A small image classifier, trained from scratch.
Training: soap at rate 0.002, 6400 steps, held-out accuracy 93%.
Rows from block 6 of a small image classifier, named by matrix and row number. Rows with one number belong to one neuron. Each number is 500 + 40 x the weight over its row's rms, rounded and kept within 0 to 999. All counts start at 0. Numbers have three digits each.
After each neuron's rows are labels from the 100 images, of 14848, where the neuron reaches its highest value: "lies over" is the class under the peak. Only what is clearly more common there than usual is listed. The data: simulated grey scan slices of phantoms with and without marks. In brackets: how many of the 100.
# fc1: MLP up (model.blocks.6.mlp.fc1.weight, 960x160), inputs 0-159
# fc2: MLP down (model.blocks.6.mlp.fc2.weight, 160x960, transposed), outputs 0-159

fc1.379:550504505462470459486451470495465420518497552423497484483513496439480430458548540532470491467462526465567581525524473629467532529485469521577565590491517534523479549406439494457514527508489517472440542506525439517496541464495522502552519514467576466546490570476520548494517501510482484505497487510460476391534442464471463460550509518499453536496524475530473475444569540522455543507444551485476471448493529574532513567544504458534498504461467461492500543511488436483457502447424536
fc2.379:484594504578509514515496516459506505525553558566503510596512440435486524497501476467499536537517509481540524522525524484428552492467541570451452376549470490483475537506415461498479458593468521530540543552482452508490518549497476522456518474469520453472473497522534467474503510412468517550474531514464471505475530498547508510452471502515562486448556426484440557493473470499532454504501542592482525475522450542514457475446448470521471483563450537523533483503617518558509440560478502
lies over: bone (65)

fc1.212:464585469424539542491478505491503528501562488587561520488494568504532543516427511523541508542506510534512433522500529473418532459484476495474507497475504512503411506434516483523456499520485523533498445476429507455502484530493543531494530472480453429500453509588531497515465465556490521506448507491457525543529440510457459519484612470408531613443518546430533463536518527540497528468551508516500527530531578527397522540436516440472527537471481502455476474469470501436544566475480511
fc2.212:551483539500477488521527520445512423529474508561493481549475538514528490506501577488456483453504500407473453515476606521532531528584516482468543560576463463436480417478461512503552544432528442469499453519506549493546488530549532496466447516483517565545566471506447479483519439527492480584566444484500465515534583475464518540523446512532429525520493509470519441553548558503522459508438525542465451501452512481500519436519529479537408454506494529555488449445442547475528495486519550
lies over: organ (60); lung or cavity (29)

fc1.381:452524481566495468399470517492487495490500442470570464449545495439512495529522513507529472457408500489500551532464556446519528472522595553480491508510483577534481498519471466475510443549447482512574461451477463563449462556502551524446454524534474496537471469428552516527525497463510529545487490518484566523512489555490504516450521506493492524532488435477451487489490493523486526552567452480514492529484420505537545450446464427518438474498637473593508428459511512535437482511520431
fc2.381:487533513487511515466460524459499462501528542453480473493441475450458530546501504529427466569509463539563519527494470477479524481567562535516459520446473512467441443417528480630520526498532599546521498523442556466430519607477535467552487515500446500488427469527507513530480476446515471523518497498515557451523521467496497559492424511536535455527508547506530433520552454541486419479524500552523536450539489524469453502532555516524579481530471543479446574499436460546507539467434508
lies over: bone (81)

fc1.430:512490528469610460479451478475463507581500471477455510532604506483542532454393507469495537454475610554502473414485487465498547545464538451472534486497510513492543455445527451512473524574534462535469540516476483463512466482477531488499484501521470500454491466447551450510518567452526563515445596484549551494534473455523511500531511530508497539557531551519487533483518531457566480528487484507548487576448498570525551476516474503484513391514463520518430482465434479483433502482573488
fc2.430:432489489506540459518553528507436475487448545523495556489479487521467537447500579473553503560438505504512495573498482508574496534518494545496530494461528488603582466555454510487435458512526550464552457522550541451480514576552511519536486475512478480557530421522455551537546513431481527475494531453540454546455450536476523483471477454470518449426509498478490464479561471595459545486532547530424546462484488500471484593489509527497557520472527477510544496445573524516554500495398532
lies over: soft tissue (99)

fc1.603:510488524550410512463514456543514525459494470482468423567516549584513518501455514441500546525544459509568539441502448436466509536528572527572497503509592505448560515488510498455482434476521498452528492544524499575465460613511487449502434446482528446470503485529545453491485551516488519530491517481509488473482458490561562486494512525493494465570525582508483496568532582475539498449447553486432485505516469543482566465494499483522487467433504572577503419498456483496509493549553477
fc2.603:569508559525511495493504543493531501542462545488471559445505509504524452483464581475537496562448529470409497524548524400496489469451489494479523503521464461448467493504517541517518492493516515490529426550500534508536524516545443505453503505422461494503518471472420538497488483407521484474531502551491438569512535477426471473460590447548515600444607454423530536477517445503476486508438468499486520539480586487594542498431457508487540519527472429472504482438476537537521500494493501
lies over: soft tissue (45)

fc1.88:470507483455498481518465471521509508494394517510470537501468473407487473476534494529542553421566461506473505510495483524503436453563433494545461453432495502560596511509511508505512504455475483427490495525504469591539513420469499487519537428528525534543522514456509459433454530531555572506522552470559453492515482570505486449448523515544536505414495497500430468503485561541473430454457462475517520560476494525492501447495434541432462471564512474447484541505512558464524552446582491
fc2.88:549521531481505451538491458531503502478522532496551487437575476547508471505525542419575453516450540489534560557486443444497486524452439543486507499507456499441441498544464506449533498493515468551524471520530480470471541531547491531553450520425504468495445530501592530499491413539455446449465531456467595506463566586568523492481532546432572523480512512535551507468479452451567569499494558503498560551504517529473489450553491527568564582541456499515485458505519465507509480460491505
lies over: mark (37); organ (35)

fc1.340:506457452517505518491480416560515440480547459436521603493507486494466502486533474546523543461491516590482519491519481434518455549570539454469481447561478490474553513475468504506438495469520451506500514476588448529449466474473514477544490459475462534433560450494573450483485529516501522462466534506547545520596455493509548450431475496543509559448494489441472469462546473478492567482465446498582502437530503478480519586453460514582503449451479524539586582481479508485464519493510498
fc2.340:496426503483439446567453525518459515542549491506487466546452515427524517551459550491561501477520541519539434454544528477442503571494486463489521513483490488538522454467537507527470486488407483494541464558487506488591513465531494480433517547533487492427485476491384515524441542497519472511475460490488505510423520605545433559468438497503558475555561478540405547515484473504529485459489458537513548518552518479556527510573515489524455558552536483505478426533565521530534450516505457
lies over: soft tissue (76)

fc1.645:546496538425450545465505504554538491484461505487516493423512492515475507459537493503506487508534556491486500508523566531482500550510535537481434537499555494426479491421493475523490507442513534555542493499520465502530580401497495499491471519549482483513478496441531518554447563475514486467478531544415532556469541502510542551515553483521516548508509540496524463584595478562443473520563548496446441485456599517484482479497466537486496517440500556437446526485452408490451534368510449
fc2.645:544552464476502496460538469510522485543504528409447482462517557481528496458442608486539497454445514396427512538549455460528516545526475460484504584485466561494436465490481468529493485510501544444531448499493471473555523494423488508487444488549423531439458500505446520562526455571472459429447459531502442524524492476510510470532568525473510570538563567485532546471538480505588539504476535431507506535392503466549488509447494472535547560508507524485491489512511486501436479490476496
lies over: organ (82)

fc1.535:499533486490451489498471441524517522530470520444439515515406537435504490574502521549470481513495430449475552494506521498502471525485513452452407580479353488474419499516528506525428451501540554466495496506400499502437554484533468526498485518537538552493469487469499544389473529491547557542518442530465483501469463531500496533507415417500539499462430541493494547484528548501510570529526527477493461486527465458462474496439519448562507450479516491555533472471516420502466520519526492
fc2.535:516431491529519481434567523470505524455479434526453574530483477448491521513475480442488493524473571492498498457539531529451459520530470513478554492476480602467500407517532435455546491492475513511501545526532552484474510553528588533532528535476514484463551510438492504455484554542518560463471510519512529558583461446450473411471552480468472557483585455522467440495522528453513413506505441494550541444494485425500554540556524500466462491464501495440478495501419499508456545420556511
lies over: soft tissue (88)

fc1.605:467502549532495435520488513525419506570482429523501476448554515450513514497535597496542527556465523481547475445511482474495473551467567540483529513531556511513495566522531506503486519468481570428503489493451454486534488525503435543528490489472504484476489412467522438484464514490559510478427534612510490553524515538452530465525412534550543485478490441534550451538568470486563545605480478426488524488497524520502452450566530422529422507440539530532504481489457520530548501474536536
fc2.605:518477587509488494506509441432521461513452489494529510550458462530559556481503487529484425513518506528451526536425501490491449446450503577559484512503530570434478435459421476481516588510534525555565511452438487517486463506497533518445570545490534598500473478536560514493473490500465543535512469497502488422507411488551451425423498485469511472510459514478432442501398503544488464499542537559508517529474485495453494548471503542526486544529493519544506506528549432573507502531498419
lies over: soft tissue (71)

fc1.126:562482430490476524524456555508396490467457473522511519418538561551523497509527512514501537487468497525548429520467539462453479524509590445496479486529502535499486450488544468447452461472528526516497568505604477499465496480571559479519586520465453440482506593481504515502521504449531553452436508554509404561515490512553512510487449550552463477500516451442541455481539507530540555476525433490523411528480559465462439525495499479555487521491519534534566487454475497467519483421460474
fc2.126:520497556496507530525531532526505544457516498507559605465495501495508508455495487497499432492506460543526490467524439558465553476478552435478518570512559470499588548531500526469500459538464544494508550458458454501473485456482463486488581447589542538457457522458512526491450425590473465532518517439488494459541484523472516457504498454515424522502444508505520540534469411511509515405540527492473574489507531389505427491483488550518429503544553548526451528493578470510510452432533520
lies over: lung or cavity (66)

fc1.536:473473479470491512537519550509486414499512547482525436479479464507507498547533495492522554447542480524479543524458478490457464561492456476533542539459479456553437555506443561449481549439552515480403535536429518459488539524522465510524476532507422504515507519610451475452494399496508495444508429575475465481490502468472523530498538449497525513537459462586502560471475517533509471474518491516555485537483587540518548546418530470517512451560544480483505485525547566531487479503564389
fc2.536:465474468480532445497543488515528456537459432535479576536542514548589501466454487509483542493562526508473531528485422483539576527516526490553471466538499493490538430489505548496480428552456541496500494458468536500480536562509553531562526469481503526444510497494540464433512613510544557548531565515509462511466407565471493436549495443473552497467521492519465440501465515508470456438467475478484471545473468571584448546514482483556515537528516529498488526489515434466437531521405578
lies over: mark (62)

fc1.637:506493545576511498580475483458468549409560492601498484542462497486510520510530572546498469525547497522498498497590467531479464527492528481470467496482518543501504496488537589584525533495453508572482534445441455502540467488496519526531540489545455554460575480506494537478473371472467534534491508486516477474434519468484528451510559537485538538527452468469438540500482509485447566521486471525510540550522500500501561523427482564575436510479465575504504513432460463586477529516481427
fc2.637:549491455512426502477449511526525474545481481469520541427506546474513438489461502537501507447531485575432507517594554510529565510469497507446508403508506468529542510489416479499495467468557435434497477493513468502490516490532441530511521518488448514468470550528477486471560488503543450527520512438538557499478533549528572514500568527528439477558496540476472453509459463513539523357533400493522499498479513500546501557518491492521615457515497462499449533556413542460539531480549497
lies over: air (100)

fc1.312:552539467458505546501546456411490539481506471493468543529520521467550493576518492511575558507398517455428477433465511497466551449540471519417518528499559543385513464546488531476517442501463495561480513477522508487453528425530582552464433535544504463473473505529520524524452486480505488579522461504509519451574527529476468571447474520534522474573448513478420490462571485521517473556485513485516539482492456469467517478453555437524511537545461531504496469509477475530481582466445468
fc2.312:488535480547528455490457526589479462490470534411528449513501492468439464509507550513557461520518543526491452487479493476460544529518477544546483519507459489521505476466535514512414467430507478497532490541493527623485535548545501495469587468496510577571450431546473524454463549530524479441506472460423536483404516493478523479538523502414475556540467451493593488459497518493509540552479543462469527448464557486520528457544450481533493494475486532512533498530540607559452482575524497
lies over: soft tissue (59); lung or cavity (29)

fc1.66:488510522419489437538413519574440459497500499500499505492514454467566516488533475490497491508529461498480441453494552531510425503515456546550540517502532442508427496524487471497573459554547502664528439532483495489469516553512469436458486459488415470487570478470476473551536439429437386546507534477434491498535486536545497521540550482507535491509469497486451478480425502477505586416485517481522518507437536487447506510496489510499500527541496424474468492515492535546470500457532482
fc2.66:469517487468455432482494444485489473509546523499528472463469531425555441510504483477490517459496470412514538562491460488488577542502430524474457507504472495488567457441494499478441449503464504454486562412446531475574497463508460519535442467507562476503451506531459464532506518483562488586502446486490495580515533490472567473416543537451509560518570444502483495514490521522464483497534590557474520545490495530543550505464563420529592528538510530459526478376526514481521511456515490
lies over: air (100)

fc1.95:498523454539518545523466523493480510481401420508484475481471528560509537566534516512470492504460578537441437499548477506433487482518491515513496559586439491487533552513632510518442457533476561542532395534471476482528515464521480526558544477494505505426538454505410497457540482502441501569521489522537477555519485482483465493493512594514503516497507557484448507512536486488404509539491487519588538517528459447524443532491516546527501503539480472430438496464499405555481500525498471
fc2.95:495499487551492470537535482387490558473458469462498509489431476479556595490464534488497567487570436508512527520515526469496541499556508435442506542497479468459433442500521592499502514506558502489525507540436505536578517522560488571483399485472445572534450514493510478518526495491565570470507524544430427494537530447471512539564494432485436420497496525509516459536469570518534483474510491485508521476476514491477483505562594575510480501470478498557529490479436498572440508506514524
lies over: lung or cavity (42); organ (33)

fc1.613:500503499440497479458469494551489545456504541498555475495505516459451575452457583505415512456515499519506468474501525485505508473478536514488528480545446505485509537505502535534439536550518485517435526519518493498464544482528444412510513432536552473521546531478513445598421530484566446478461503466468489544494503494604518519449486535560503530507544457475481553491504491539588442458535472480426500498519534512497484474479497460429539625422444543471485446437501534498484580500447583
fc2.613:463466578532515466514548501500496477533537493486523437514480451492513511465506449445562506521500486513480465566528524509532534550556454483462473543485468532474425476457489563445505438488552467502441497448519500444505461538551531579485494580490577458548493573480408467433550509490462516489542468479523479543430532459540493539492489426503554496458470435458552464520455539498474523484470581465534476510494447496457581445513507596464500514530551443538507467418550438452481496446520526
lies over: air (99)

fc1.140:478440518519523550439463474441480496535488463480549505430556485441511517514486567437454507536451499486498468487483535496584580521478551468499570509518503517523475512500435504470528527468531535561495492495510451520519476513565431506528509488502499468540478517492478457584554469569516486469576526568511426508450410461438449518471496425500547588455537395495563477534522562474500515582523430477507502508503520450507476514466512552481518405435539550510477455516482464471481538492458551
fc2.140:494450477549528499553509472523461431464545446550539479508479414463441524488509441534483510536575469545449510501479542485522481481421543475474524548525514526587521489509533514513511417480598496452516516459509506464521555523505482460540509462443534533510570526582445529471415500511461397428432517476465548448476406471489446510569477507475554525485508461559470496495492434451494476501436530516452537541538481507505546538494455521479469534597485503543516511492542494498490521472559447
lies over: bone (63)

fc1.136:429541452517506456506445548482477537526517451507523503478489557515517470474462570485515426432535534550509502498535545485445491494506486475575487501536494524569506508520506462446450534477540502523496474557483507547503528528572569459558490495446519483580542438562561521527444489527509549448474460500425519501552422441555522502486462568485492486557536497436576437501575430417475527548519490418512550567554555522499438496459453486520500548571481499515495507479512586506460505483495495
fc2.136:518489512544528455521484498459501563491536544530478495519562512473522489483470523461476506523457475519491526478471511591465512526451505497517496526528462404505562489576535526572513428581462497483498534470524436531494466499471457500438535464476432590490554637470454508536599461469502521554464522506500571559466568540445531517474523427508412478482464468531483485510398550491485487542437512530497484545476483450539488545544495487547458456550545484457446532516463509499540485442493502
lies over: mark (43); organ (34)

fc1.632:492495538486471591517505582497438460482486480511557525484483477486500418488499536518418479511451491533531526479529620465506545536558497474453445451433493554491522515475559536533542521512486453514441536490463475476499525470526450472505566479509539590593486513511503497593478519558428540449479512450437629541522461550510478479564521488492505482476513516514497473500483491497507516478496535471481440490469468497448530472439508518435471513477439591470541407463463533528508502498572488
fc2.632:535512473477469440532552458481505474451533422505505437490475490501425489544457491481549517522463496505528481454501477590526454480439514466524548393514561498521509473469474508544513470463488524443393475532475510505513481518568500531479491442526520547478525538552501511496497405459485488540575476569473456520403526414540443506509460570567463504462505461467503397496514473510529504522444482482498572490536586507439515501586451454554541496476493467504481525548489431480467474477518529
lies over: bone (87)

fc1.286:375461567521529518516561513524413476503516561409523579544489504503485482547499498519509461528544481471463526584575488470473516528525489519487478505490534486613539515451443551431574479518457512475545537523516473538502488552453474512582482471517497492489471404526551530547480499564499461530484531488505542449473505496559561539510539490451533494533542509533526511479434419425486552493517472528488477481454451505454462534500502548527581529504472569476501490520541489465431561493450523
fc2.286:542482442511434498587462521508550542576518524523517530550435461464574505566503523496541546570386522476522508526466471426464488496597429515409529494504493538530510417494501438490501488542496526478458454490508472482530513425452453457445484555481539507486494449502522508569576528540514437499550492524454393462520531519489478480499491531551522517494447509420516494430480511511524528537558539417478426501551507481559478515520522483530488511516474440532511464475491519510524524555529498
lies over: air (100)

fc1.681:497510535428491524465545416529474500514515495555493537540540559516547542513556533441467530435542464432521543540523502506499549512440511553467521552553593573464521522500494547541475500495466386507504519478480477420549525538519517473480502471488501555425463424451491484447474531470512506526463524545467554527475512488474557585520513540543553514524503473452450464500497441485559512499485510481532447475573507456517413442547491482474593475443448492526474455543496439530493457528578482
fc2.681:523464478474489493494480605500511511475551465398413560503559494539528460463492531479531512525512492466472485561502369469471514496538554395460542508461548641498543458506622506497616551493475494501499477542509533562497495487499519493468484557491512475511515482536482541521470479447488477591454547462414450459486475484504470499517476490485472471504523460482502507494484497513513475438525554464464447494441481508537517502512531464512450453503561548558467520535480506479527462545508521
lies over: lung or cavity (49); soft tissue (48)

fc1.11:374509553461499510546508520491532577516486497494492512542512461540531600466506503559491512573533454575476552485509569489466445530463475494523457532594535537484520539561496474457560454534555553531485533523612538526531444501503542507533539479468526470471519513524485492484546468490534527518519473477496549449442478470482514563569508593487484494463513513468454540557496590488476543537562438489497559562466490468532487503467476462548456422538526518482510560468547504457508533473434484
fc2.11:481498510532535495483539487402463483460449573428539520536558493510549435521459496444474520454485439427481463560509461461482509480419483487531486455477544517458511547569519561502547492547561475474541577458494459476480458502470450497486445425466453455559473516514515466520458510547496489461545549526562484524521504504533475487440551492500548496514487528457559495562580536450531572529435468497467516528513446607466522518506548575510548490464467473476551440425504488454554513458488481
lies over: lung or cavity (41); mark (30)

fc1.145:472541499441578466470502505541534506458456470533508495514519442495493547503514525493524498540559548493481485536562573559416515492465614471523473503414483511515509500495511488502523472564468537545440512494508467494466572502466609405434522537484534508458494538533481556535490477514509492545489460525467455548471440534520453447414457520525478532555498547423528544524504481510529506492630543511539511498551516500557519518476534525458450512484421540549414536462528464465494479478515440
fc2.145:522561476456440442477519502507551487456612548536522570450557496524520459467527508458522499524500553423486485537458508462449457555464482505510523479468531480449484545485487537517454468499541426464522542455543498517528447551495463469499533444498416520520467505477389483523521569471523487502521443510534505524470543519553453452519522430515494506530553478477432427432551544420425510416441485542536464454526509535517490489551518494488462436522462519464495454525487481507462596514497430
lies over: organ (49)

fc1.243:429503512558592471510456501541448542484488513504516486480499546511548554539505534479579474517543578481530510503426499478505494428528503497542520535458513450558496488561471488482511497493469497523532507458538514492574502540479446455486533475530457508434521523458573507451610431456468532506453507515538497477529441503465476417492550392499506478446505473498570470526501509473513550486513490473464484604569465478429429469461468545488496542554539444509482452446541427473467444446496550
fc2.243:468422525498492509483551491552521403438462462600463503459535486483467417475511522483539472453596474498435511559484505528467552550498436508485459513526434592437505476544446464535521490500510533539454474497522474559440550560507551458557475502507405537523534548505525500530528492509509527574487492468543478480517502541440509478498544516521449507511457500543454522524491523493472533455448492546504561485468526474487462536493541516487536445547544569436536528467443557430525571431466462
lies over: soft tissue (70)

fc1.156:516494514506515490477544551521512495537489466579513488428445498567517581525533529464466533480465473482508514518511510469489442462562583535520462496473496467477444485532480531523571481444521544508499527507541547492489532449457482487510524444501544467535475548422502475485546562510511499504518463499510540445555518548415558486502472527507573496537572468493427533525505475434522499441495477461593463467478430498445441539407490513450552440478515485527510511433566407510451553526483616
fc2.156:528539575408393420432468538540564496446528532546454418517528496537542371451472494497496445490514478533478482551568493530508505578558551480454509497522485521494463495457542460472472497547571480522439528530456490493531471500506504493438561523456504509528519510463455507565482467497459456492463499499511427509506486481551532473544522546454524423518529532532404515457464513510505475552554534557475529560520516476516520470575466488477535587535486461511544518553465507508475485468457492
lies over: soft tissue (88)

fc1.734:529491504502513542439420448538480569447458449487437529417554534525426503455444533497492554499495511521476492555514483547471478522559586457530494462498548468520479459511555497553493487597505503509484546451538520453460470467477502507470555471581486509526570542559518382511561523491526513509482513512515464510530452557535516469534508496541421531485552490540509519448470538580501535543560506477489458509422583495466513504456478590507504497558445456547433523532524451528492541500479517
fc2.734:465506515480476501485494495477553445526506491438519453499487512461555511448534481582485423481451502499478534457486491488483575375495436433385490507513458407485381580490536425480521456513471483523526471484519525514544571433512489484540449514532435487502539464460510501533505434481494502466531456471486475576468488481525479511471493459397536501574579486528439480470489513506520444505509516488475545539556475420458412479491530440467549472520512482464517505475525512498521485502529489
lies over: air (100)

fc1.528:487447554484547542518468451463555456522559528484476540476539507538536512502490502538519494567464469501513470529457492504506489534509464440430550573518555471497493567556530499487484470567475547519485604439524434501404497536540419468406410515533513513546472515531426460485465506547503511582534547490574485557492460456441500482499475497478519474561506531518518466466496553445538455435522454521505441428488475505535570480459463470515440495490500496488507526543575460506483484434465565
fc2.528:535480507516532476553510425555511492507460596477385446444502524554396533444509502494496526481480533571478537478522474497549506522520547525558516475491542529540497511522517560469491555423524505512477556549485501501566427556390566458487515451493524519521525505512517415518523471460467512448493494460443490472551589546526555525512535509502471480522515501502469509471496476465538531573513438424418453545542471487548471545519583517506448486423511532485518483517507513533424496479489518
lies over: mark (54); lung or cavity (28)

fc1.498:486477576510421527586472515476422547484544476519504540531462436567581531500471515518501582500480547491456400520538542470446498469527523526506482480500564511479452489457500470470409518527524450532543546472538514503407473475539585517491499432507513520492499494529493480480490444483497452472537478551513485465530521493531551551489517500496448458496464501441592419472491561560441514498525465549448506410456457482538473511472444537518536474502482496424510513510551576456509488507407507
fc2.498:511529450499527490445515494493518509489485532543497516447515593452517447495513466543543513512591412599567503505459516471532452559509495467564481488544461505418454509534445559462543485472492541417569426491535457502538498550512470481563562508499504581510501446478606491511439486488501511531379537479521534486494483449536475473459471541584501494463453486468507481476496524521525459504506508499488466473486497489491534540552516534451471520414462470488465424436427454533517514458497538
lies over: air (90)

fc1.196:491498538517553517459489542456478478546592414520474470543504537529544444551504552465514517510565542442555520480516476513551532503528501445540463511516501461501514428515527464383486483473492460488522553592455432491469537510489465437494526481481422432474538403472418431479491590554521471498572505463423458487528498469464513548531477505509569473464465565457540546491499440496460463528522471502495456491470538557507530459478448464494520491493477483531483436432509518560546516492471525
fc2.196:536504504418491414423491546514536503478494514487505499508391483515505433470482617515459526541469463453499497560479516440501467542469481485470556566512469487442509481445514531519487551518442487502497465508516549469483545511568478442536528475465532495531504596495630541601491507472456537529541494487561501536570458537530488414488504453498506502455435486488477547523415555513469478534549521525475556472507498549458494554450539456492525531478481467546515476489487498567558485535516464
lies over: air (85)

fc1.614:543481495539582493417501514479428436510520489500473561481509513560511510488499446532498415544478511519483538486514457484545485543512535468463481583506464514485483495497396491533452498573536511532547534487529484566419481573516436461480538524475515555531464476444535542510564480513507496474543456468425446501516485481530451504533494525531470520495454413487544462583477460459493541498500443465532577557568515463560555504487487455467558524478503565595440450511568486480485491526507426
fc2.614:560482540463516511556439432481512421444516444588534420548451591503513460483504469512477469481468551456407456531476547561470446479482544477546432426463553466529455559469480529468440500445548459469537481463479492492499526497519513496515512507466467563478575447474515499452444483486497523581477540524560507562451497506487494555484533544493523479482557551607501536508479471494532511526477452526454431500487518466490446458464481476522447476507480490535459513487433462471519566546452461
lies over: air (84)

fc1.313:525560443520485509489530495539505486513506537489467499517411487508516451523520480558525439480474455493462518496413536505518526494509520479517465412528570576526530455498483520545561520524513445529488482502465478582529449552430425428539502484566573506443501522476488564450510540530456492516494576484533538597558498524562550512506480553457514587525489509449456494508489426512527533449507397500531398498443559529491516517476484502478501567495531540552473458547530427522450507509502493
fc2.313:462494588448563462553537527407555492404470513497590456486529527532515489535438508423471537490549473477516495462502462433504452484463394469474528586433569490492539551466456489563451514477492440524548529536502525480497502487490509527464464555434560514462496470558493513508497490527506428474502473523523522476512549537495507499439463538577505442497483518476530536452528512447584548472450558514470542523515491511513493519486576459475479551475561430450527462473517454518540522557497463
lies over: organ (35)

fc1.601:583417531536537498489543518535487453432551490608519514512507513491466496531455510540451520432525579549450481490509537481530478531523488529530458475425528469505525440514498461502609534449496428526561545491538528472530467550534548487524511502531564516510468510558538537526503509441509565478424528434494452474481533501494559522552530498519473548530476572506415463461482510444546487440482514488483530522468473475521477453525509497503524455455470597468413535561437458463523541557458492
fc2.601:505592477537495442499520528535471424473510419455601519479434563485492481568496457418544503586421513500518571517460448546540469508523449436498518545493499510512481457433491526560485474529507520434456517452472473459536498449539534521531525446498536483471476559504485449482514530506463544496476504491495502452569471479492436449502477506519507508464533501514518519487462505502531559531477471533457483494560540397453448490493516582437560518548595517550484473518513503533517538485459607
lies over: soft tissue (85)